Weights of a small multi-label image tagger.
Model: 2.8M parameters, activation gelu, depths [3, 3, 3, 3].
Training: soap at rate 0.0037, batches of 256.
Data: 195000 training examples, 8.9 epochs.
Rows from block 6, named by matrix and row number. Each number is 200 + 20 x the weight over its row's rms, rounded and kept within 0 to 999. All counts start at 0. After the name is the row's rms in percent of the matrix's.
# convs0: expand pointwise conv (model.blocks.6.convs.0.weight, 256x64x1x1), inputs 0-63
convs0.136,098,216,213,167,228,216,221,180,196,185,207,211,237,191,205,200,217,221,196,207,195,211,201,193,217,173,210,204,216,193,190,156,155,219,210,225,197,167,187,181,190,222,234,190,193,205,242,222,258,210,200,212,211,229,201,209,195,201,222,183,184,189,195,221,225
convs0.137,080,179,213,226,181,232,196,202,214,187,179,172,182,211,222,199,225,210,190,228,188,205,193,186,173,181,208,179,201,217,215,203,158,225,248,180,192,198,198,231,212,186,192,184,173,188,175,224,179,205,218,201,208,265,206,217,198,182,212,221,209,214,226,206,208
convs0.138,084,194,193,199,216,208,210,193,196,186,221,213,189,182,187,175,247,223,188,216,179,190,245,242,186,195,198,198,150,205,177,195,187,222,222,211,171,177,233,186,213,171,214,195,199,215,233,208,193,205,166,166,172,215,215,220,221,196,203,218,206,177,200,196,180
convs0.139,105,191,190,170,202,168,175,207,233,163,231,183,204,160,221,224,164,202,190,195,206,177,219,193,228,182,209,183,229,201,183,180,227,168,209,214,187,224,220,225,206,218,225,181,206,172,207,203,173,209,222,207,228,177,220,201,203,225,186,183,214,220,212,195,192
convs0.140,104,213,191,213,209,193,168,205,228,211,227,185,257,205,215,229,210,190,214,187,189,182,187,206,229,166,206,204,218,232,207,192,234,206,193,225,216,218,207,210,241,225,197,209,226,191,208,217,184,204,217,177,171,167,229,155,203,228,193,197,206,206,199,204,196
convs0.141,088,206,211,209,205,198,161,208,180,217,203,239,190,180,192,193,188,201,169,191,194,165,183,200,182,177,225,208,234,170,182,175,177,215,198,223,166,176,177,216,206,186,226,211,219,175,224,187,202,178,180,203,217,189,200,156,209,162,196,224,184,217,213,182,175
convs0.142,094,197,197,225,159,182,186,193,188,208,161,203,174,200,174,172,191,188,183,187,183,188,184,196,178,214,189,199,196,194,188,189,208,192,189,162,174,192,176,177,167,203,202,222,199,130,206,207,188,204,186,207,207,230,182,210,171,201,182,172,202,179,207,168,168
convs0.143,110,205,179,201,218,195,252,179,192,171,159,177,210,202,195,220,223,195,218,217,191,233,209,231,197,187,215,220,166,208,270,196,194,193,213,179,200,193,205,221,182,217,200,184,189,190,206,200,194,209,223,202,196,234,173,216,210,207,183,178,198,223,184,226,186
convs0.144,118,226,228,185,206,187,209,174,200,185,194,198,164,228,188,215,208,251,202,242,188,176,231,227,205,223,210,218,185,159,208,193,174,233,177,220,229,205,211,152,208,206,204,195,183,213,201,207,210,193,199,212,181,183,195,183,189,222,203,183,205,202,218,215,167
convs0.145,147,193,209,195,200,209,182,188,200,182,229,196,191,234,231,225,232,203,240,224,186,202,218,166,209,225,216,197,210,193,225,197,193,247,224,198,222,221,193,184,214,247,199,191,210,210,178,241,208,207,217,209,164,237,177,204,216,208,226,185,188,214,199,198,206
convs0.146,095,176,191,208,202,177,206,204,180,184,199,224,206,195,206,170,218,199,170,186,173,168,178,208,190,189,213,212,192,184,226,232,229,216,204,175,181,222,162,205,169,193,240,191,175,187,161,241,188,220,234,222,208,200,183,202,198,223,212,166,204,182,201,218,215
convs0.147,065,222,204,198,166,240,207,194,181,192,195,245,177,175,159,213,183,231,197,195,190,204,204,205,214,200,220,178,211,191,177,195,176,181,170,207,217,231,179,160,202,207,236,191,199,227,236,215,214,205,221,203,172,200,211,181,208,168,182,202,184,228,205,211,217
convs0.148,146,177,209,163,200,219,217,240,189,210,231,220,205,206,192,187,188,170,190,166,202,188,201,230,195,142,204,186,193,206,197,220,165,177,244,199,188,206,188,202,200,200,203,214,221,194,144,179,203,207,210,185,200,178,204,190,170,177,184,214,204,182,202,187,178
convs0.149,101,211,214,214,230,236,208,191,220,184,146,181,221,238,196,181,198,231,203,196,221,218,187,205,203,222,213,203,197,227,207,199,232,214,215,210,214,198,222,213,219,218,245,213,235,199,209,200,227,208,248,208,206,230,183,195,185,219,214,208,197,205,229,207,219
convs0.150,112,202,198,214,186,211,243,214,210,204,154,199,196,180,191,239,187,216,202,191,188,249,191,210,220,224,179,214,168,197,218,212,203,169,183,180,191,177,233,213,188,190,195,234,208,198,220,187,181,167,215,214,208,239,189,227,186,227,215,166,208,205,207,187,199
convs0.151,088,163,232,191,236,248,220,196,219,204,208,205,195,202,197,220,217,211,197,206,212,209,209,216,231,217,181,206,199,202,211,219,210,222,212,214,201,214,215,207,222,217,192,211,210,204,197,229,185,189,204,157,236,194,191,210,226,195,237,202,210,139,175,237,214
convs0.152,112,230,206,203,210,210,228,237,213,193,202,206,228,202,175,217,209,228,185,167,234,209,190,187,222,208,220,194,205,176,210,224,203,224,179,171,207,172,201,234,185,185,208,249,192,177,220,200,212,174,192,215,172,182,246,178,226,204,192,203,185,223,213,199,211
convs0.153,072,235,199,237,212,218,199,220,165,215,208,212,184,204,186,227,227,219,204,179,207,204,205,203,217,171,217,216,219,197,239,206,166,175,182,222,173,197,241,209,220,207,227,169,205,197,212,198,196,185,189,210,188,215,192,198,233,191,205,259,202,185,208,217,223
convs0.154,069,194,191,166,192,200,201,206,220,207,200,183,217,181,192,195,193,187,189,200,189,175,172,180,219,231,210,184,199,187,189,225,215,184,157,179,160,217,246,184,195,167,207,201,213,219,201,185,182,172,185,217,203,221,198,164,166,198,182,176,202,204,200,210,142
convs0.155,086,240,199,158,193,256,181,190,203,193,199,207,179,221,216,209,214,192,196,178,192,212,157,211,189,149,200,184,192,236,219,242,175,206,217,199,204,195,191,213,204,179,203,205,233,225,178,187,177,186,222,189,196,174,184,195,197,221,202,189,184,220,200,206,190
convs0.156,102,218,210,191,252,216,199,178,180,200,194,226,192,159,187,177,195,195,175,185,180,184,204,195,194,187,237,172,270,183,205,224,185,218,202,206,179,192,188,189,187,194,190,203,197,210,212,196,219,187,215,194,215,192,199,195,225,178,226,180,203,166,163,220,189
convs0.157,137,190,201,194,217,201,190,212,156,177,183,184,182,192,210,209,196,180,185,220,220,195,213,179,207,204,223,168,219,195,167,202,218,170,214,191,199,192,185,192,229,199,188,192,168,237,209,186,199,205,231,156,189,207,246,219,252,177,215,171,194,196,173,194,201
convs0.158,070,208,162,230,206,236,196,199,166,212,198,239,185,176,166,195,219,237,205,195,184,162,150,212,204,189,220,226,181,187,186,195,201,172,198,197,184,189,218,202,207,175,207,213,198,178,228,222,215,217,196,200,208,205,201,191,190,180,195,197,168,197,224,221,237
convs0.159,096,208,220,208,193,200,170,213,167,181,196,208,226,217,200,191,208,245,225,222,176,213,234,181,225,200,187,184,187,213,219,209,153,203,229,204,206,165,221,179,212,223,229,173,196,190,193,196,222,212,200,185,173,241,209,207,232,211,216,190,176,218,196,206,179
convs0.160,079,224,186,225,208,220,194,230,196,212,182,216,222,211,217,228,213,179,215,190,202,199,193,195,218,199,192,186,192,208,186,202,220,212,180,178,206,179,182,222,188,177,177,189,197,191,198,198,216,167,181,222,199,188,196,201,139,269,181,217,229,163,202,208,223
convs0.161,101,195,184,221,211,206,184,189,172,214,209,223,173,185,177,199,210,242,193,187,182,162,178,184,213,149,234,198,185,205,169,184,184,169,212,212,193,194,193,222,177,191,223,169,196,166,204,207,174,183,201,208,202,226,188,198,215,198,186,192,164,165,191,205,229
convs0.162,085,203,182,224,174,222,215,183,206,194,217,239,193,229,186,186,198,209,208,199,198,174,187,219,204,231,229,211,229,216,208,186,210,192,194,218,151,184,198,206,222,189,207,217,235,173,218,237,207,211,190,237,226,233,210,207,188,218,185,216,193,177,232,229,220
convs0.163,131,200,235,219,216,227,200,176,227,198,172,186,214,222,209,196,175,252,190,193,203,178,199,204,242,186,230,198,196,203,208,221,205,218,179,222,213,226,220,193,183,203,240,212,216,194,235,186,191,214,214,165,192,184,205,198,194,143,201,192,206,201,208,207,172
convs0.164,085,206,208,220,187,198,198,195,211,173,152,234,170,239,196,236,192,174,211,217,200,176,208,193,184,171,216,187,229,203,222,178,188,213,190,218,176,198,178,189,170,189,224,168,188,197,188,172,171,194,232,185,191,167,227,220,214,180,193,201,189,202,194,175,187
convs0.165,135,202,204,187,203,206,221,222,192,192,188,226,184,203,184,219,161,155,184,158,192,193,185,173,207,218,185,206,222,142,204,181,171,181,186,186,189,189,188,182,188,168,214,231,198,176,208,200,232,210,177,197,213,208,216,166,178,182,204,171,197,218,208,179,191
convs0.166,118,215,203,205,198,201,228,211,189,186,210,208,198,216,216,186,213,198,214,183,210,222,230,206,203,178,202,178,220,218,181,200,212,206,213,183,172,180,208,225,240,185,205,216,180,222,194,213,231,214,236,170,195,191,231,230,234,149,232,166,206,185,193,201,242
convs0.167,094,185,209,218,228,203,197,225,170,210,199,211,208,236,206,225,217,210,230,230,203,193,219,211,193,198,191,234,200,194,209,188,189,202,210,262,212,208,156,176,204,198,207,202,209,210,203,196,248,228,208,186,188,195,210,223,208,235,211,188,191,223,182,243,177
convs0.168,134,208,198,209,182,178,186,183,178,225,175,214,188,165,203,231,176,197,213,171,168,190,229,208,170,191,178,187,200,196,177,216,167,212,198,206,163,189,202,219,197,183,189,198,161,212,206,151,195,175,178,185,185,198,171,202,196,204,210,155,165,213,202,190,214
convs0.169,088,194,200,216,186,214,211,211,173,204,212,211,207,187,214,165,144,215,202,173,225,183,175,207,181,215,223,193,175,154,172,203,227,187,206,167,232,182,190,223,205,184,233,206,182,190,178,217,186,182,189,207,188,186,205,202,195,231,165,187,177,223,208,197,222
convs0.170,076,198,180,192,216,207,200,175,177,199,175,165,198,186,194,199,196,222,173,186,200,148,201,200,182,180,146,186,206,190,202,199,174,220,208,221,178,176,175,177,160,195,215,204,199,202,189,197,184,162,183,188,202,244,181,192,166,193,214,167,193,180,196,206,194
convs0.171,069,191,208,195,187,207,196,216,186,185,194,241,238,245,198,209,206,230,213,191,200,187,233,214,212,195,212,181,184,206,161,209,195,213,178,199,171,221,202,208,178,201,211,207,221,176,247,204,227,199,167,214,236,209,217,181,207,190,162,189,204,240,178,211,189
convs0.172,084,210,175,207,188,150,207,204,189,211,176,183,184,169,181,174,160,192,224,191,215,171,192,197,190,214,207,187,221,213,187,196,192,179,192,221,173,193,206,190,184,198,200,204,168,155,167,188,187,171,188,213,175,194,175,233,168,200,190,171,183,212,169,200,219
convs0.173,094,183,222,233,184,164,206,202,197,222,185,187,181,277,209,206,187,201,225,180,185,216,203,196,194,201,192,190,183,203,176,181,159,202,216,182,229,205,182,225,216,225,172,186,172,195,181,176,199,215,186,190,162,227,183,207,212,206,195,184,195,206,206,202,222
convs0.174,098,199,202,213,197,206,194,208,193,237,171,223,178,200,179,210,226,180,182,190,211,188,202,219,207,218,209,176,259,245,186,226,172,221,204,187,200,201,210,202,197,185,214,186,188,183,209,191,214,176,221,189,175,162,170,192,196,150,192,210,237,221,216,195,211
convs0.175,146,220,192,209,181,226,194,222,201,206,206,207,167,226,192,173,215,208,229,201,195,212,218,184,212,217,209,204,221,235,189,226,221,228,216,191,243,200,190,193,204,238,187,194,184,206,215,217,250,225,208,211,177,212,205,204,205,207,225,212,174,243,189,246,216
convs0.176,083,211,191,195,213,183,193,212,200,203,198,193,199,197,206,181,181,158,178,177,210,195,203,184,186,200,188,177,238,203,199,194,211,190,179,163,159,162,174,221,189,166,197,212,172,179,180,172,217,170,173,154,176,208,197,207,200,170,184,169,178,183,181,189,186
convs0.177,095,200,168,217,173,192,232,192,207,171,183,229,218,172,206,226,197,211,196,203,188,218,181,185,176,228,191,236,175,174,196,212,196,217,160,201,223,194,256,217,206,193,174,215,195,199,191,221,216,232,206,207,202,203,188,223,162,195,203,211,214,176,226,219,215
convs0.178,116,239,188,207,184,194,228,242,217,195,171,216,209,183,189,213,174,202,229,171,221,182,204,192,188,212,191,233,168,180,191,177,222,203,199,190,200,218,226,170,179,212,184,201,198,194,188,211,235,177,195,170,216,209,173,176,178,183,185,197,155,190,188,212,170
convs0.179,117,217,215,208,238,222,228,171,203,232,209,210,190,190,200,183,225,234,234,201,240,207,211,218,232,192,204,178,225,192,197,215,196,226,219,216,190,192,218,203,208,210,198,212,203,226,215,211,211,208,218,200,178,233,210,247,193,166,220,161,229,185,195,181,192
convs0.180,105,220,208,188,172,211,242,205,176,186,175,176,194,212,176,185,199,212,190,181,195,211,195,187,193,184,200,190,197,201,194,193,229,147,166,165,193,214,205,194,156,203,212,185,222,185,231,216,192,187,203,181,191,223,213,226,200,194,188,147,219,198,212,158,195
convs0.181,096,183,187,229,236,197,190,187,198,184,174,182,199,224,185,181,168,212,187,207,175,175,210,206,217,198,195,204,178,215,175,210,218,216,207,255,176,181,246,212,185,200,223,193,194,196,223,180,220,204,197,218,183,207,200,216,197,216,207,173,198,168,166,236,164
convs0.182,080,186,165,152,201,178,198,169,209,180,189,207,174,199,173,182,193,231,203,216,193,149,179,176,238,209,206,179,222,211,192,187,188,216,218,205,210,206,177,215,193,207,215,182,215,189,168,217,174,218,196,186,205,186,202,194,216,192,177,188,211,198,156,214,162
convs0.183,092,198,233,202,212,229,186,196,149,169,184,188,182,202,215,219,221,195,249,226,164,184,185,185,210,227,182,175,223,233,198,215,196,201,199,184,218,187,212,166,194,225,194,197,202,209,185,204,200,208,207,216,195,214,179,168,224,190,171,196,207,232,176,168,199
convs0.184,102,199,234,219,225,222,184,209,219,179,186,203,183,238,188,215,208,223,211,216,211,179,195,228,215,189,209,198,218,205,216,214,210,224,202,216,226,198,235,170,214,215,221,219,191,219,256,219,182,214,237,169,174,187,214,221,219,181,194,200,214,175,168,197,190
convs0.185,083,169,192,196,192,189,202,159,182,172,208,198,193,195,199,204,181,164,204,224,184,174,192,221,178,179,223,229,198,207,223,219,186,200,177,246,213,195,207,188,197,224,219,189,174,207,202,228,180,202,204,192,213,178,212,195,185,216,184,190,243,228,157,226,162